Weights of a small image autoencoder.
Model: 48-pixel images, encoder arch convformer, decoder norm batchnorm, decoder activation gelu.
Training: normuon at rate 0.0074, 4500 steps, batches of 64.
Data: trained on numbers of one to four digits printed on busy colour backdrops, 2.0 epochs.
Rows from block 7 of the encoder of a small image autoencoder, named by matrix and row number. Rows with one number belong to one neuron. Each number is 500 + 40 x the weight over its row's rms, rounded and kept within 0 to 999. All counts start at 0. Numbers have three digits each.
After each neuron's rows are labels from the 100 images, of 14976, where the neuron reaches its highest value: "responds to" is what is common among them. Only what is clearly more common there than usual is listed. The data: numbers of one to four digits printed on busy colour backdrops. In brackets: how many of the 100, against the usual share in percent.
# fc1: MLP up (encoder.blocks.7.mlp.fc1.weight, 640x160), inputs 0-159
# fc2: MLP down (encoder.blocks.7.mlp.fc2.weight, 160x640, transposed), outputs 0-159

fc1.420:482494537446442543501508529473545487498475466449541525445500532500534511490533508568432570532511506441465486482503490515517540522536497521489456492506420529498461530561474475444472465475547504469539404536533512518555524506523484430514531480463501534529444465513413486459501549496402512541453570522523505494450480495513443513536443529525456475533561511525484520581572468504503597574457524414501434570467424528457487525470488476477518441498499549459437476503568488396564532467486503
fc2.420:489471495524535490530544418522487554507424498555491481540472467518484496594483466505483419515459443496450513533525548458467471437504507421551534540539571492465571532457523540529513488481470506473443608429479499437518472492531488495482470506508534455473481603491519569452461435538550539478553499526493534503540461488575498544538523439486528524535480438500476447454377568512568480516511500564514534467535508517524488524526511467544500455482533491537492477513456491515431527408517488
responds to: orange ink (36 vs 8.4); pink ink (26 vs 8.7)

fc1.182:462456510532440528469502462582470498521452466474497500513529462495509470456513500514522530465471553505419480506507453492502573491527485435528573440489550524453509481459471545489476538444477454393455503496563501470517461444408460516473399577514454482473514478507472400498491579421461552523534494488489442495484598486438453511461517492495481491487408532465554533537480506502535494537504510529502533514574436477526521485432515481457477487478526501473461528448479488488460452535398450
fc2.182:464501557548473444486471511418509503468520552539539526536479528532445506567470443488468501536498448527519439485528599492536422531484466573446516528540452442505496527510530535413554467490514465543448461417521409459512483498493479494503554473479496500500535497547499546533539458575463520488407504519496494422525482449509532479457530518503555467500621439490447440432519511535525456467560508448537479450427527527513510508546522491463526523554505499515453549557497493476570486456465497
responds to: orange ink (29 vs 8.4)

fc1.19:506508578474458505482489565473467466516487457516487429435530476512510534512534500516488478498480580491468542562492516508612553465498494565534545504462526558489532503460528453498490465535487489504539534538520453463519501472582479563561486454491444505452542442493492416484546469492483558499512549532483495512432463518598548535502402488430534509545502544531482560482472569551483456503481442466564495498486529539446413475439514493482448512479490469492522508423480495482528452445383454
fc2.19:486486490486553455489500485588566534505561515527539499556483521566456491528483428520479475494448424511514453484508507481385406502545536529483462509530427470486469555561545472508538460493533511457454482452496521537561469466513461436473489541533550452611428571508440535498478451589514460515527483523521551537487490520469429496495522527558466503522496457478475422478514452462520565466518554496439494475488466476522498514543523445473564470492481488563452516577542480530466542506540539
responds to: orange ink (72 vs 8.4)

fc1.518:525527461522501480374468476512540452515493495528522517503581456458504522511503556545455520483508501540460516486486516485449525493520463496504429527505470540431574491467503460553449533447477428497442569477509425515534417548532503483545474573563499425411425501458488516494474543460480515534446532492460535519515497561455455545525484461406462449462472485506506570556497490523548502476519437515500523515467508503497506471453495541561550499452512422489452569521504545459424467580479465
fc2.518:454466550489455516496426544434440548501488542498434523489510477531499534472501475484481487520470470408460560498519451511465466492480499515472545409469514438552492484558487530498521500509432483499562455506515502543513496496485470476521482435467479509623508519597524455523601473539544482556508461516582436452444515401517543460469502468513545593571541467526495513485488589535461449496444582500559532506464528471513525522492546478449474519539470518512524491508445485478541503493543549
responds to: bold (78 vs 46.6); black ink (26 vs 8.2); red ink (25 vs 8.4)

fc1.361:490565522523474490512384479541504453510457514467498497510573471517469490540515603547562594465508522495506566490557442515474561454444467524540469528457511471475527492446525475429521509446518465444510447468497446443585441476505532473420511533441486511476489462563512515486478525456470487454548529522501511527535453513550522499488506501517431517458520507469556520515437465490554427551473519524466506518415494542479528493400491504466558470403517424453474530492480464464501439524517464
fc2.361:503457466444513498545594588498501501506515520423538455486420434497453525487500438433406423473518544498486422516406506443501515547552493431477524510543461466487499535547454493570497502534515511538470556504522522564496553482479411533517500454532477441488427537505454455476465507494509463499526529447537494462472519452494463529503487470500569547554517535546501518444528485478436522471479456505538574546544471441560532494537527504487501481592523519572528548527466484518483529460509558
responds to: on a plate (76 vs 40.3)

fc1.33:494473467512513452518551450464522525453510462473550482510465614496448528526513468517470495513502493515508488501506453480571570465553457506594467492534464490537471471490480481549461501530568468515525498557575573603489500516583483550536525501419484563520420508499426468534509473446486479471526530534498513504465477521598426481508430573443463469519526486489472480559445538504436542541504445428517516435492542569540483452510506476445554487571554494469535502501485542521483462535506475
fc2.33:473533450476489475516542480554485491478501517537441579496521498537507514497425430456513513508511488473434499507524570563542511456519548454472525475352531439489531528515494510486524452449522535508477535390504485487552447562496457455539426506481552413487534511495536464446451454514510413466486552480560505535566491556433496488519497453509512508544494468509526491482543490461463533522517586538423559480542520512513472613498532487549531481483539555514528495495468544510481499425475465
responds to: orange ink (43 vs 8.4)

fc1.569:471496487522577512485457455499541467501515490464487465518462518468522514530532549518473488565518492512493541503515417614535448489530473508495492459537502474576486398528505515453477592493554508519498466567510511482505559404565464535522536497491490493437533522471477525504528533543458549451517452468478544470507464521476396542497541438515538452587456446449503510459542495572523552450496570492514521512477506421560540509494460495445585589532513502506491502529491565517520460537502580
fc2.569:484535480447486510477503541503557565552503513495457551451495517530484423435523502533505508528490507549547517408518513458473522471520564498501426593458511521541499548460523534518451536529484483388498523427473532532520477489449576529499482497494559556541516490544528485523516524487493520486468519488565455492549490486476493455536508521481408524468547534503529453550461559479508489485551429520490468445487499602468472503426492471567416416400442515541552449427521523490501492493545458
responds to: orange ink (40 vs 8.4); yellow ink (34 vs 8.4)

fc1.240:492458459442521492456508549518499535497540521446508544428523536534481435527462526494484524483512509526603496364495537472507449515532525527509417519475527565472500540553453474479489531579487392543491526477565490556533396507529498506430513490510508531545482482494469480491526436537480414476502535561540441444433544497481509409475499520496509446465505471497500509427532516473579491414505535487550419522487475569463472547477489482507496484498547492464474526511497492525454528499427478
fc2.240:550509574541468503583517440492485479471560484542562472482463442449469516457473469489598494460452463534430427559483506520540565466479428501535529506543447481504520525472485509521497489465518531462504441513504493469442625497561505503531551526465545468420516465464495532541494465522533583511469509461415547515525423510504515514526541461527494546519534527509432545547441432533445514468508509507523484438445554498463549540440504467463554507491503504523520479498495476420553476505586505
responds to: blue ink (30 vs 8.3)

fc1.2:455424496423530531495490555484502448558472455490497503527508522514451510488519473422564539463502495505461454537516505530494469482501489526572553556441506510519546469446449525447493497477583452548474509560516473473498517528482489573493544460418492532497522391501525534573488528479430473493512500540453454486516511462515528600556526462483533508538519483493577531510453532462534461456497476455467526507507388537531514464482522516514488351464508468492499518438410434446484514502500514
fc2.2:469578452557534444448510441503462547503540462494509546487487500432546563540517484513446511574510495466527473508477550520539503553521467459400478470568497461517450539517609482513500488539479489468460479490524509514513473534466504439487494555563524505446511574506468465424526500464532533494491483499555472535530538577468475443441490484508471525382476443440398458495548486537451527483476537514574511469462535501482493478513477490481522632525481544532508468573541494529546512532511506
responds to: orange ink (27 vs 8.4)

fc1.141:532465505491568578541539524487535467417591505448486546483488445448535525499480487501467421512499503531458571412416500530532521496492507505489453502479494519464515498515548439524528487541500487464472479511487461456546480488542506474431441469565467447442489513517525470485515497475521504481562473454561440547506514548511484487514461493529496473493539465499517506455462636562512502488491556490545543534560591459521530476502468582580511485480545437601439549510527545533431538492541504
fc2.141:515538459403414452449464485543509507562491490529441513483395482549475522468508504476479512501555548513503473552483520560539404422468540502525528513546523563583560433503492519471467475452490556603527499495518529567472474483524475531480454491490506578566490442478497574573471470543454507509544468483482530509539497462495488509495581498482467544480479512481481511513570432468504494476484552505487509484498416522498519511530436454487480540532426517448591525459472434458508557499522492
responds to: bold (86 vs 46.6); yellow ink (42 vs 8.4)

fc1.505:567508496492463468495515494459485506494531556513488448533497582520471471423466473470468490558538465488487526509508532458504462519533559592404487502493479482449543436517470524450458490451454506468527499493497479428509562554537429577489481458455473513539570460587531518532561499467481506492501563552505463446512532539490475426472510412597402495450520526430518524489513448522501438432524499531507520509488525496569538471481531494472496434506464468544510520476498520487383469519434480
fc2.505:451448525533536561467476519500545476491473464458506548498540468518529541525515556524551502426501606509493492480442515528484526447389439477481400505514503457501500545518560506547481478537547434504520477480547485527515469433470579472440519517599507453472425452448470508439498504514510524487518463448482505536456526475577486575559510590412596486562500521574525463527511535478465493502446494461478505505456455460474437543536492448511500511506524477499456525538507498534540525460526507
responds to: blue ink (35 vs 8.3)

fc1.357:515550436518530438513529532499523428451390495452505406544542474398490516520517557397562502506386486537552493462542457545553497525505538516476519508492473520498456544518521534519447517447480547540498524509507458492478508507489493548504533481501547496495447460521500585533539488484471465476480515515495472475516494449497496526501401472500485520469509536572490469509528471461497554407517512504537569500479435517533454563492569473443529463468533461529465366482486491475463509444471539
fc2.357:508495570534445572510526444522490589523652476542502564447521524566541530467496459587458519512592543446486449500473528501424527489486456444511515510487500469449517482435435494528539474529525432474493482474487491485496479480486524465470441513477460467488533503506466416489475519503519508494510466454489504510491517560479447495511595542501481512470532467454543512501456519488517478526482451494469461517526522498536562507529490524537436499490468497419567632511495431482556509593477481
responds to: pink ink (39 vs 8.7); white ink (25 vs 8.4)

fc1.281:423430454518516408492531489510465521497494508374528494480502499456485458504416482533484496483487520503501505495558536555524424508502469481549591479508449582458526455456510502421520479526527472468474506503542474509520510499428580445496551546503471491486514432482519521509494449475509507495457509488562483519456544486501458489558507484545526502545465499508499416532492475497467468457499480489588519534394593527529451462497426527447546476485491504534575490535508426477473515589406514
fc2.281:529534484484510623490446516498493474468518520575513529494559527457530522522590468477550454535527538462539511485496460464483544431459492488501420507410533445587467556551443501564491537487503528546520508451515447510558456471487435589507497485488544468532450541492490525484520578524552479523549436546484483484470509501516577517451491461444500472441484480506492518470475508487483528505471532505415498429601459437459507524501576459504488498534542530479430556461503473502489435472561514
responds to: pink ink (39 vs 8.7)

fc1.485:472511536455570481471458478470502444504476487495570517456560429548515555486480476524548468505452449523455533534454514549537515539563575509521471471613531548437493505476507617438499494521516476512556473473543519460479521537564435389535530460581513499495477511490500452450475512474448517510552509474444510519599490536472480483480495510435533525555526486562485482498541520471426488479485527480472503477497524501516546554443499548449406491459518528463471480554524505508531527532414550
fc2.485:480480469422448566552550448531392442505525490537540481503446469445549519526471549598428464505484435412463545541499523601529574496545450482528464534551608472527535456494453561465463436504430502485533519479475537482475535459512512422517456514519443531466428479586435489543459508519480507466533515487486502488492539467534466548507519448506491528547528501494545521499509485494447501477485434529504532527504454497520530558559507528525541503474492465476519476523496460517523495565440545
responds to: orange ink (30 vs 8.4)

fc1.480:521390523537459555436494501543475382518466487520521474483508468499558565481520423492449537529534466479482471503484453515488482463466534502450475521504535440562531508521459476550454458501564448519522494460585632620575554481503442471501542527454577538500512552514459511488520468510486487485488516491517521431542513476437418453560488491554476518577515516559536484516489457569463483491481521498516483499478461454528487529493509490483467585497539471458527485449483516498471440517513470
fc2.480:485637437483536561572512488439549562432505509473439502493506579501470499568451550506509488515490498511478570453505487507574474478470475485505461503511504488542424512498575533504506572518470526524442510481516394455511463517488581567542491456503494530472489470471511487460450493523507471534540436469467511543442456520526483510502466524499532487476470450440458494503453567531522507542454441486473423534549511531518456482507489549550497469485456527456519463539567583456491580505447576
responds to: pink ink (51 vs 8.7); orange ink (28 vs 8.4)

fc1.382:481498501405488532588485455526496592479543565462416479508530510504490530583458551444553484493477489469432483516526547491479496415478496452468503479540442480527471494507442464500536539497428560518550421557478492516473491536471454481420532494493424468569558525513471530529474516543515489471521520482540561509504448519498549524465526510499481546455510540567527531499494514501538572522483512453500462520501548489435459525529499521510515534549517429505447574536547570602475492485600547
fc2.382:604537502531495452407519467532543434470518430521497474506479461504480465499459501508494551491519478543558540450535531450533511558431525486542450534491544546508473534548526473426528423529521462553522560471543506455476499415583555552538513549542472544402492432439564561465529487499435469509522512472504478521534517465453485471547439523550505460494508541501548470478494533517439487497396487520514469491497537507509518555527459464521519464457476513523526499460463506409536518476413538
responds to: white ink (47 vs 8.4)

fc1.371:537525457476474527523593553374504457471558497502510521484483565510448454501504464464454589480531426555515549522427514475521468535490459542513520464438500535499439524555478520526531488491533494484458484542499478520469486506476514450481497503496549480486555453491394439526533461479478504493494497451488579499496533578564586488509504503497542481501540477478446533487482530503445496485597542463528551459527422493548564464457516471474599519449415508504569495472523548479472490440485455
fc2.371:355465564525531463414427514571492498602447544543518521479499529509568527533484500542515414519438564477467490469518530516449542461530534435458499555513512486494515481445550500501500471507445489432579496471533520484528493497552536494509445485489495503563563496526563506478480517492474515451505510478551451534522481428420474484490509497507455477456489510554561457474597475482559459508495531524484442494479593490470420536502473495503445581506547486468509510488449496511505524537482543
responds to: bold (85 vs 46.6); white ink (51 vs 8.4)

fc1.220:490451521530463473422485449463468461500475572513524500468534497478563474431495591505484511501490496496490400532426459526561495519460481503471494571514537548480497448478467510454426439470482540554488502504501516519482520473678516433510537469459573528486519512472566496475497423465527529523486469486480489489487463510554517479501621481509484555534486512533507509524436563503504503495497520441582514512552484455473494508559477503466550551561499473510462473554541457453457531544564489
fc2.220:485514501481542477566492542601488507568508468461535470517469436511367525514515454484529501446498496462487522449507509444435507469533550487543508445494459528485548531480535489502501429507548459498496457507473486488577450543413562568565494493514463495482528455547489529489567479562426460478519577572488521488437590495468570533514437509480490451435509468505514526575544427523499511566529425536437487484494462534517489515496551477536454468489495444492541530478472472539524468504465540
responds to: teal ink (76 vs 8.8)

fc1.431:522519489478544500446532502446538517490540436441486494483550538561494494472436573502466479476520490494540493516524490467476520542500546543520493481558527567471493589488483505513448499528449404528490575461555529543607399460420508473519520458494568520482525497463545469477542481424483472541455506471565504518408505512486528471531519483444468490511457547465435488527526508631483525424513503476509448451469537540461510422481477502460444497478427504478410479503515470476502507542513503
fc2.431:505462478533522506486513489538490428431491555500486481512539503540429506530456511438463594532515506529446393432514517503500509491591451462465495555402500502536553464510506477511538446519518535524503471486422407447422551494513471515466421467500448481552467512516539503566518503533408479496523485429486507490602521440531462478505552526493481480510542476582542536508483481470530473531479483514558514460509425456576470527493526459501543519523477500529567550548494520558553513481542501
responds to: bold (72 vs 46.6); red ink (65 vs 8.4); length: three (59 vs 25)

fc1.224:487518410502454487525491467500479590534485463577459474525432480487438481500583567589447437530508467493449520527511572502536555512547470528487495467357559515439523520488507469466482465517505480512579478507506487516503475525496499583495499549510507578521551546431514534509498597519460501470468506524517450445493463598486551510488543455463521526452481523481512541553506454533517499529426529474405545533522534547545450521485495454523474470525483514482490547482472466478474482473439529
fc2.224:482457508473546510461481511484486473478543571499483541433488469463556548492475422425512488406549507542537503456438432465523468450476487510531432503590488526571522504530507505511501485506471495481446541504554484533482560503525546489480500452530412486554440493550468494506477466461503486556582494470498547528509470508514419487465452545527535473587550511500521433488507541465472551422483464529595501511569472472417518485565521534499506520478532462596475419494575510523548521513531490
responds to: on a plate (98 vs 40.3)

fc1.176:384462369554492520472487574499497481477447511500424467608512522493547526504498500471423547488483542566531534516559535480442521504516530513480470478456511504411519543535496473506501521485446486518564486559481553525448499537513495512509535527517390550443420525477537508464517455595539534491503455445530496517574470472497534453487475552448481518536508501497495577472509537459490495467507507473490550538507462477554478508447440548549534478509498458548487618504500526513516509490507479
fc2.176:521528575474559469526467535533531576539481456531589489422579506526519465508498506522523469525523444490452447451520501495562510535414455519439440531522511558580464455449510508510474467526458477544427469512469463469526517545544581468518530492457543449519564476476540497474542562498496520445538537509511492439436518485520520479453480473493535485473494525533516545504522460514526515534477520540420418469538538499427569535535552476435496506430448487501510426465496484460489549491408564
responds to: white ink (27 vs 8.4)

fc1.402:479505469494477485537425528493537483411532459534413440463389470440538529439601486467467507524483528470537513580503449471512474536497431475547511459509471466521526485605504532556549505474577538447509500436495445556463422481532534521477507490507542482477523420473416439463550455548454497508515511520486547495527533480596541532559512460478479490468500544498536541558537486450510511482467435510494460525477475469548501469468474501485464419461512515521534529464496444483560514492526478
fc2.402:480531525548520512440673447513496463550459531476616542567645473556451478516448457536525484461510461551491518528449504514422527487445512557451438554485520520486465485469462425433492500498465495501505520538532582427475545520442492473547480523532434502529541554515521541507503539467518446523487497494518511507489538521462476442492514506516482524471468430541515453448482512484478513504531512513488578472562461514474469536508552495473506520520531490469468493496475575504469448507483489
responds to: pink ink (29 vs 8.7)

fc1.535:515507496442552525450523527500483489472450469449506464547484535521496485484534522495440520450492514500475519466475551484458455450509508452556503487419550483495486538511513502397461476474461417490546466534461481517554505452519481552508420506544443535454434486479477474521427522517501454459448392568471516521522440552556454528528448446508481520502468508624410577532486480471470525447519449561530510434475510546450521477515553517499481533490532504511505518489520488502434452521618460
fc2.535:452489443539480467550450514493478502484554568564465508431521489398446502515472494528577503568497507465550413530519450575498544487469498516446437510507479550472505466495526466552519537505467568503461537494535498480419460536545517493542484525441533459503524514540533519511608492505472505520546589482533475525493488434420539446460545494500519472478508545413545456468535502510465502503447532406495494527496453470537536514521491550518504462547525471555485489538422471516525474487390554
responds to: pink ink (32 vs 8.7); white ink (28 vs 8.4)

fc1.316:595488485467524418537511518472506511498508472473530487496503484524479504497506498440401522502470409520539489520456527459439506537518533485426442509479592496529538565542479503550525491454483531506511458546527543567507484487485515538416456597519416518541530442473454571513563517447496514518480462424508508544561514447416493482529434537468544544472433511505550461536454517520602459510513490465538461502566500433448547489510547512498456491510481501510446516442503523512463525468434460
fc2.316:395503567523499487508506474511427495485548470549520558516465546509518465496466529561570500445542508508469459491541503523540490473505463468554572532507401506474498462467517453439500492596542486475437532474479440448468566482489422520543503434446572521501444496554505482551476515548453476473504451505457514537499458536492485504508525502501452492531590519530495470479565470508487574471444478543409545473424490539574492493430504457475524466499514468493556489493508525464517529585580552
responds to: bold (84 vs 46.6); length: two (51 vs 25.2); red ink (41 vs 8.4); purple ink (28 vs 8.2)

fc1.74:530404419497524515491496471508509565498468447483603481441546496511491558491539526471430536567484513485486511519517475560567516539487457573481470554569492452484487522555473473502504510483435430478498457535536536549484482509444507571472521524491572517562480483501501507513553567562559509481542431543480510470466521490396521529509526525528494521437454490530495534553522450522534587483506488563533499517516439533580493540554533490488502545588474455575482515475493469507505496605477517
fc2.74:502538477494495500512506507513505490473472559514305570480473474446462480477485538527546507451531538505496528478474579464499513446433524513505540504497534561510467459418463582466521447530485574506500584455466511469504476460495562496513469492545469576494536543493510564555441527536407467511479586479509491479468534536527509522492520509520473492607490498494474433493505542521498500495509510515452461464521593493454511419513464545572488473453508533486485512529515479517507449425468488
responds to: teal ink (62 vs 8.8); white ink (30 vs 8.4)

fc1.560:451485484510522524454491472458458362517469487533428495497496495502467480516573535500541521480490522450431500500505421533501547484449582441518543498509448522521544417468481503537500512511498498517545489529468486583432509463500454473465499526517500495431519385552452503432505469535544530487507510493581472457511521585524464546528527456533534555479547498458502397516481506530506457578412490578490534476536453487490446408463472524526476536530526512515495476487482475440521488560534527
fc2.560:475521473436499454483469565553548536434533483456551506473488551465522528491511460450490517526513439545544541536535500476469447479512423525464465484472551484516424563492477521521521477501483446490482480481489491361568493533579520504579520463525529553518432611439538531530510560557486470503498512518412499529465518453479488474488479530400427395488489499517496557524502484475483503465573505485525435553468531560553551584500515482517501522514467520502477540531498478546503537495532480
responds to: teal ink (31 vs 8.8)

fc1.246:455353495500532482464457472549488460474470441612449574482547454518486544537506475452466518532536407490502414505468459448503509539539498492556467480458526474556522524538485492512467479480439443510456525484487457488521505577436455488511478483526464555481507447535555486502507500426463528472592494474520519497444481510493558549556458484536473491518478591539557478508581556537537508481496481535432502484489473488493560473532460506578486502523452505465454490475512470504533550408484511
fc2.246:501527570523504521487479550466488450471467512450604475451441520473529420449487510560514490473493575583459525533517553505556518451500556517513521470588474597479486488484484509556459465473526500532568426527466496494472573489573540469509469545449458449532517563509503499453447516489516510484484470488525530523548513513552457452483508538494448480529543470457468539485422469478441536471521484551566492495495408509490460536429493531476565446478497544483437440480549548470494487596516457
responds to: bold (85 vs 46.6); blue ink (70 vs 8.3); length: one (51 vs 24.6)

fc1.462:450503524519478463504534455469534441475462459458608501451496479525493503536488541469572509512449520555449417456499566439534529476522459443519469520486500538522499486456484550468548438519452489496490491513527515453522527506543545505421532447476612483422533521493545481511473508465490521508512514479446463485571522484479470434500500496520502505535512527513532515456511408504504491429487527508582535511443535527502479548519549475554486527492462520556481518474486579547631441411418443
fc2.462:530493499459535570485470527510479510488526508559414523538526517470481508466550491497407505496601490468523540501540437624524527505502508520492522551509479501499427466574495483495455468482545524506514524539508486517507433453522491456537435529486417551499464483541446528466495494465499485522508483503590528563431493510512519568457494474450536502485512473505541446479480588542477516560557481484443493477525452475461537490464444517390513467477485513424559449489526447487446544555531609
responds to: blue ink (51 vs 8.3)

fc1.582:514536516563576521483443505514492497463486464525449523454558490466502445444491484512565484513507506502556458461512530478559542559465460605506492509537472485525487461518481474528599469491489512461555467429487479570516471542500421511447472469534490466451562493497513506483468463492508511503551486494543559564459513554600512513445498534511509575576501484427560514561469550528459429502536529560494524494503494484399495464502499529576482549515396463515409555539508519515531496521551511
fc2.582:530489536534444497496449588499504504506503517452482555486480488450531483545521528507508529511518546434500532486520545413518520523519504454564541569446498521544476514444500523499459477490477525510549521522530550434481481453503505569487529514487501564486498561464498481520540463486480507527464484459495536519541461500480536492527485411493486383522563546463542445471621468546514549464378540486469456550487493492487518508507504494494594472478519500489522502379401495449387496539484507
responds to: on a plate (94 vs 40.3)

fc1.99:520487484576533520462469469557469441587567465514475496504462487526532511480510445489416500537515458411457573502527481481590414551417485462496438482516453445578545526538476582468520463497563486438483460483510477491504508527510509517515476513567436517441527521494548520501518524425457450504542412526524529498500479508493514480490503527505525523523463530458499559464497495470489459405439493433515455403481480469479521444455531430477457479415484469503548497463560513469538492494476504
fc2.99:464516497492478461491498459480497536476458524434545473535556494413499466549432496507536461519512525528508452455442468561417557453590529510512516528452510556390434452482528416552466565537423547511520498507492514463501550412520492528504525461500550462515523502497479437498485486503544550433520582515508504502469567462500488512455487444475420485451525534510512444499488495513466589530612518567494517581512478534583469531509470508487520531552541542483479468523464493515486528520523493
responds to: pink ink (34 vs 8.7)

fc1.125:543373491476453492494513515458533516452542538467502522470486483488475568508463335498503510534558489530442533559477567454489496475480482542521450495498500437510487491478455553544382483452602419517474538445490569501506498512405586561493538499549511512536486498540511541514570443426543480532494450531505481472483487490491521523535483505458451510472510517511478499461496531551450503538462488488528510516532528539468455534444527553521445447517494539539482543476520471512482566458508503
fc2.125:470544478521533524504440473497465524494486462564479501527465476577498510426504536531494623433500554492540503486524419526527444533562520451534522502518505518547464476465535512445467463441437546482552503512543493496491498468568562426558500491429441483417539543485449455461501553586507509405486535452515529454563538520463467511480560514482497500526481557531520567527475470539519491509529524495462504480483480492491474445484419485478578596458509536489532459532422527526468453523499449
responds to: blue ink (35 vs 8.3)

fc1.360:452499531549445514445477549576415409501482473515533465500474550509515550488525550506347503524491509487467501482437480542525501464521520480415541557524531482527521476484479466449554556492468420433520552486468466435469530503472528446447431543444467553478508421509487477509515523518534528508530481459533488422577474527507478608480477493491488413538407469559454450465479517496479559463495470474517505508506522445495509488490509503474512517523493462512531542517523543448452483559456486
fc2.360:501545488490574492498531499495544529478490510476522494544536494464461493532545447472638489509529461516473548492548538470463551523427468476566466476385499509507541490504545555529476405499519560586503498496544532492526523472511509506466478468459497460491426559452497510458482510494430454528507548502444503486460548466499531416433490486464464534496525492447586490545516477506530432567487520519445487499459495533523512540500523453544451445504481545473478400503521451553534526375510526
responds to: green ink (25 vs 8.2)

fc1.446:456509531462476532424471484539445523422568463483468516494455476527513501442492533491517510521546465557499516462501463507452471569475505418530541620461486481519470512466549504502517504513476507475510587499462498475480535608462460563482492532506485602507545542532477558485488502565549450490469476472474438460525519482500462551461519514496546481473441483476450414508462483533594504419467490571486477531543482483480573479525492492542556536549525452491582513419480509494486551530577498
fc2.446:504496484455526490537477568535445488529443522491448479485474486488530563522459506486450536551553569380505549510483587548506509458492510482474480434573536474522536499514459566449473534508520474511531509448517576466527449461502515448505500497501489518477470488466463399580518528551420525482506528498544565535461512547541502517567463487443465524514526566520541507444584531493464497553486485470559532505467542522515412547445458472495474496443504526463416452554512461498509493487420427
responds to: on a plate (87 vs 40.3)

fc1.86:468529568524490420565459521625526548464557438426465518474475501483503547474475485528561465482505519480475515463469484450519557502533527527565558533518516463437526464506418530513503515590514474474459547520491430495460533459496492476509467487529548490430466491517491463500500479483436452480535551431436460470443469513488510415503526485551496569504481499557459481541459506551532457429508492507522487541469520498429480573453462543487466439456518398472491432473491477547497463570466501
fc2.86:499508451467442574400519504447444447567489552554457474525513488528462492490515519496508545512421462489540509532498484522485463480430474480412460462495481541567465580451527444489501504412495478495547487461576515501566462539475436525534549506548458508549470474512459474503450499497462509502560486574573505518525514533474490584489530552482509466506455498463560493434534523456475523475459405507513562483529490455515540435562546541460567520543507545536474520556515426468471539467460505
responds to: on a plate (72 vs 40.3)

fc1.253:539521506491478528496478393447461559504436551520499482492542562499496465458517482554556493458516562429476531537449524517488586447490604501481480498471406549521551559518495511504540526483436544541478484546501541524478491450488559457544503515537527449517497499552503500506480557422524559489501465491516513538509460522513453502497563485500546571464426541448467454527495497417537584559527473472430515465515433502505503472432525543522565503546422518485527506468456459433526495548510562
fc2.253:520473441493609507483527555514485539454580455465477561543567476469488506521466492487451467500414460535462506477520486525510501519554441498530439540482535401458519516404491536534475489490530474495514548446535483531553472565507544520534504482489522510567506486488511552434476396458562423478527431495514481470486513461528473556556464516540485453535504428541495533464491574499483473500525491457495541568516465502487502495523428454514452516418593472548508571506530533573486533470493484
responds to: teal ink (38 vs 8.8)

fc1.605:494519480426488541474504490438465503490532545506444457433510514471539464544540544547501431582454495474492515476450462531388499468535504504458562478506537501529520443465516561553481443618427525560486562507498444524462510489530540424509563538449477493546486459489488447457476522484500475468500491441515471459490562546521548421524550465481547486511595507543494482561535491504511509527544469477502491483580515510463489497482520592519562462598461519501549483505552464471477523495544546
fc2.605:506482478535543492551483485505526502533406473519511467496478496458433497515412508498538516496494499514529438536586495455518435580476575512537471489510483574471520524495458458456479482425610436529522468482447588499486485486438492515460517500489462581489523510522474507581455507522497516512499502469468498571493509481502479533501484499562485422485493625465549524514503532540463510443581526554453499442489518528500540559477483432457461466439551489459478512476466480525541425573575511
responds to: teal ink (77 vs 8.8)

fc1.321:499415444613493444500464458536501520528452520510535541522550505360477497477555457523467524522499457594514476536512529471510456429505499481483530522483446515512518478498485558482490501472494487469545515451470456476597492528473531468501422490540497537439477479461486426588471540608490497498482494530499519491458482521487485539548449467473575515559496449491527484528546490530451484592580430486459485537459549493553552500472465511491519591502473472512419497522501493480514511477449480
fc2.321:481555472444484556465513590430539492442498537472431494433499515592564538502469511506536510503487569391469527460488471490478508565513466518549506496468570506448512526583548533512492521500499516501463495538556507521448493419502429522495479489518506521581474475570544542442500461459507492474597537522498475524551546482570499440441541521501495481457532568555474475492452444492514476449470536497522508404533466479471457544462502446484435489511511489546546488544446511550421485499522480
responds to: on a plate (78 vs 40.3)

fc1.530:511483416459483461577443523521516504428542489549601452560499500543430563509457523542481544528445517521507476538473513449494537562487503394533455519523432514497476539513493560525533531426518514459522466503516512566503514481496443469454446558531531474510495407509546477501510432535527554503485501511513506469539565427518484446502546465484478561526492498509481464503458438527486529568555557612480525498464430480496535470519525484598510485509494553484475546521542511466515547491512574
fc2.530:509509613416513558464489502500473451522438513489492490453476488508541445560554565384488476490589479523539515503527526485467497469489548575479510521486521518543525460490501467518526446549474560502491473469412457405486516506514533519446500491489503541496524549488534506489537516457560514430506459449539485515514493497518485538485488556573527412464531516480556520478520576483514546465518521413542496517532554466444467474495495449427596401462497537526531536462467462487429523522513494
responds to: bold (72 vs 46.6); blue ink (39 vs 8.3); purple ink (32 vs 8.2)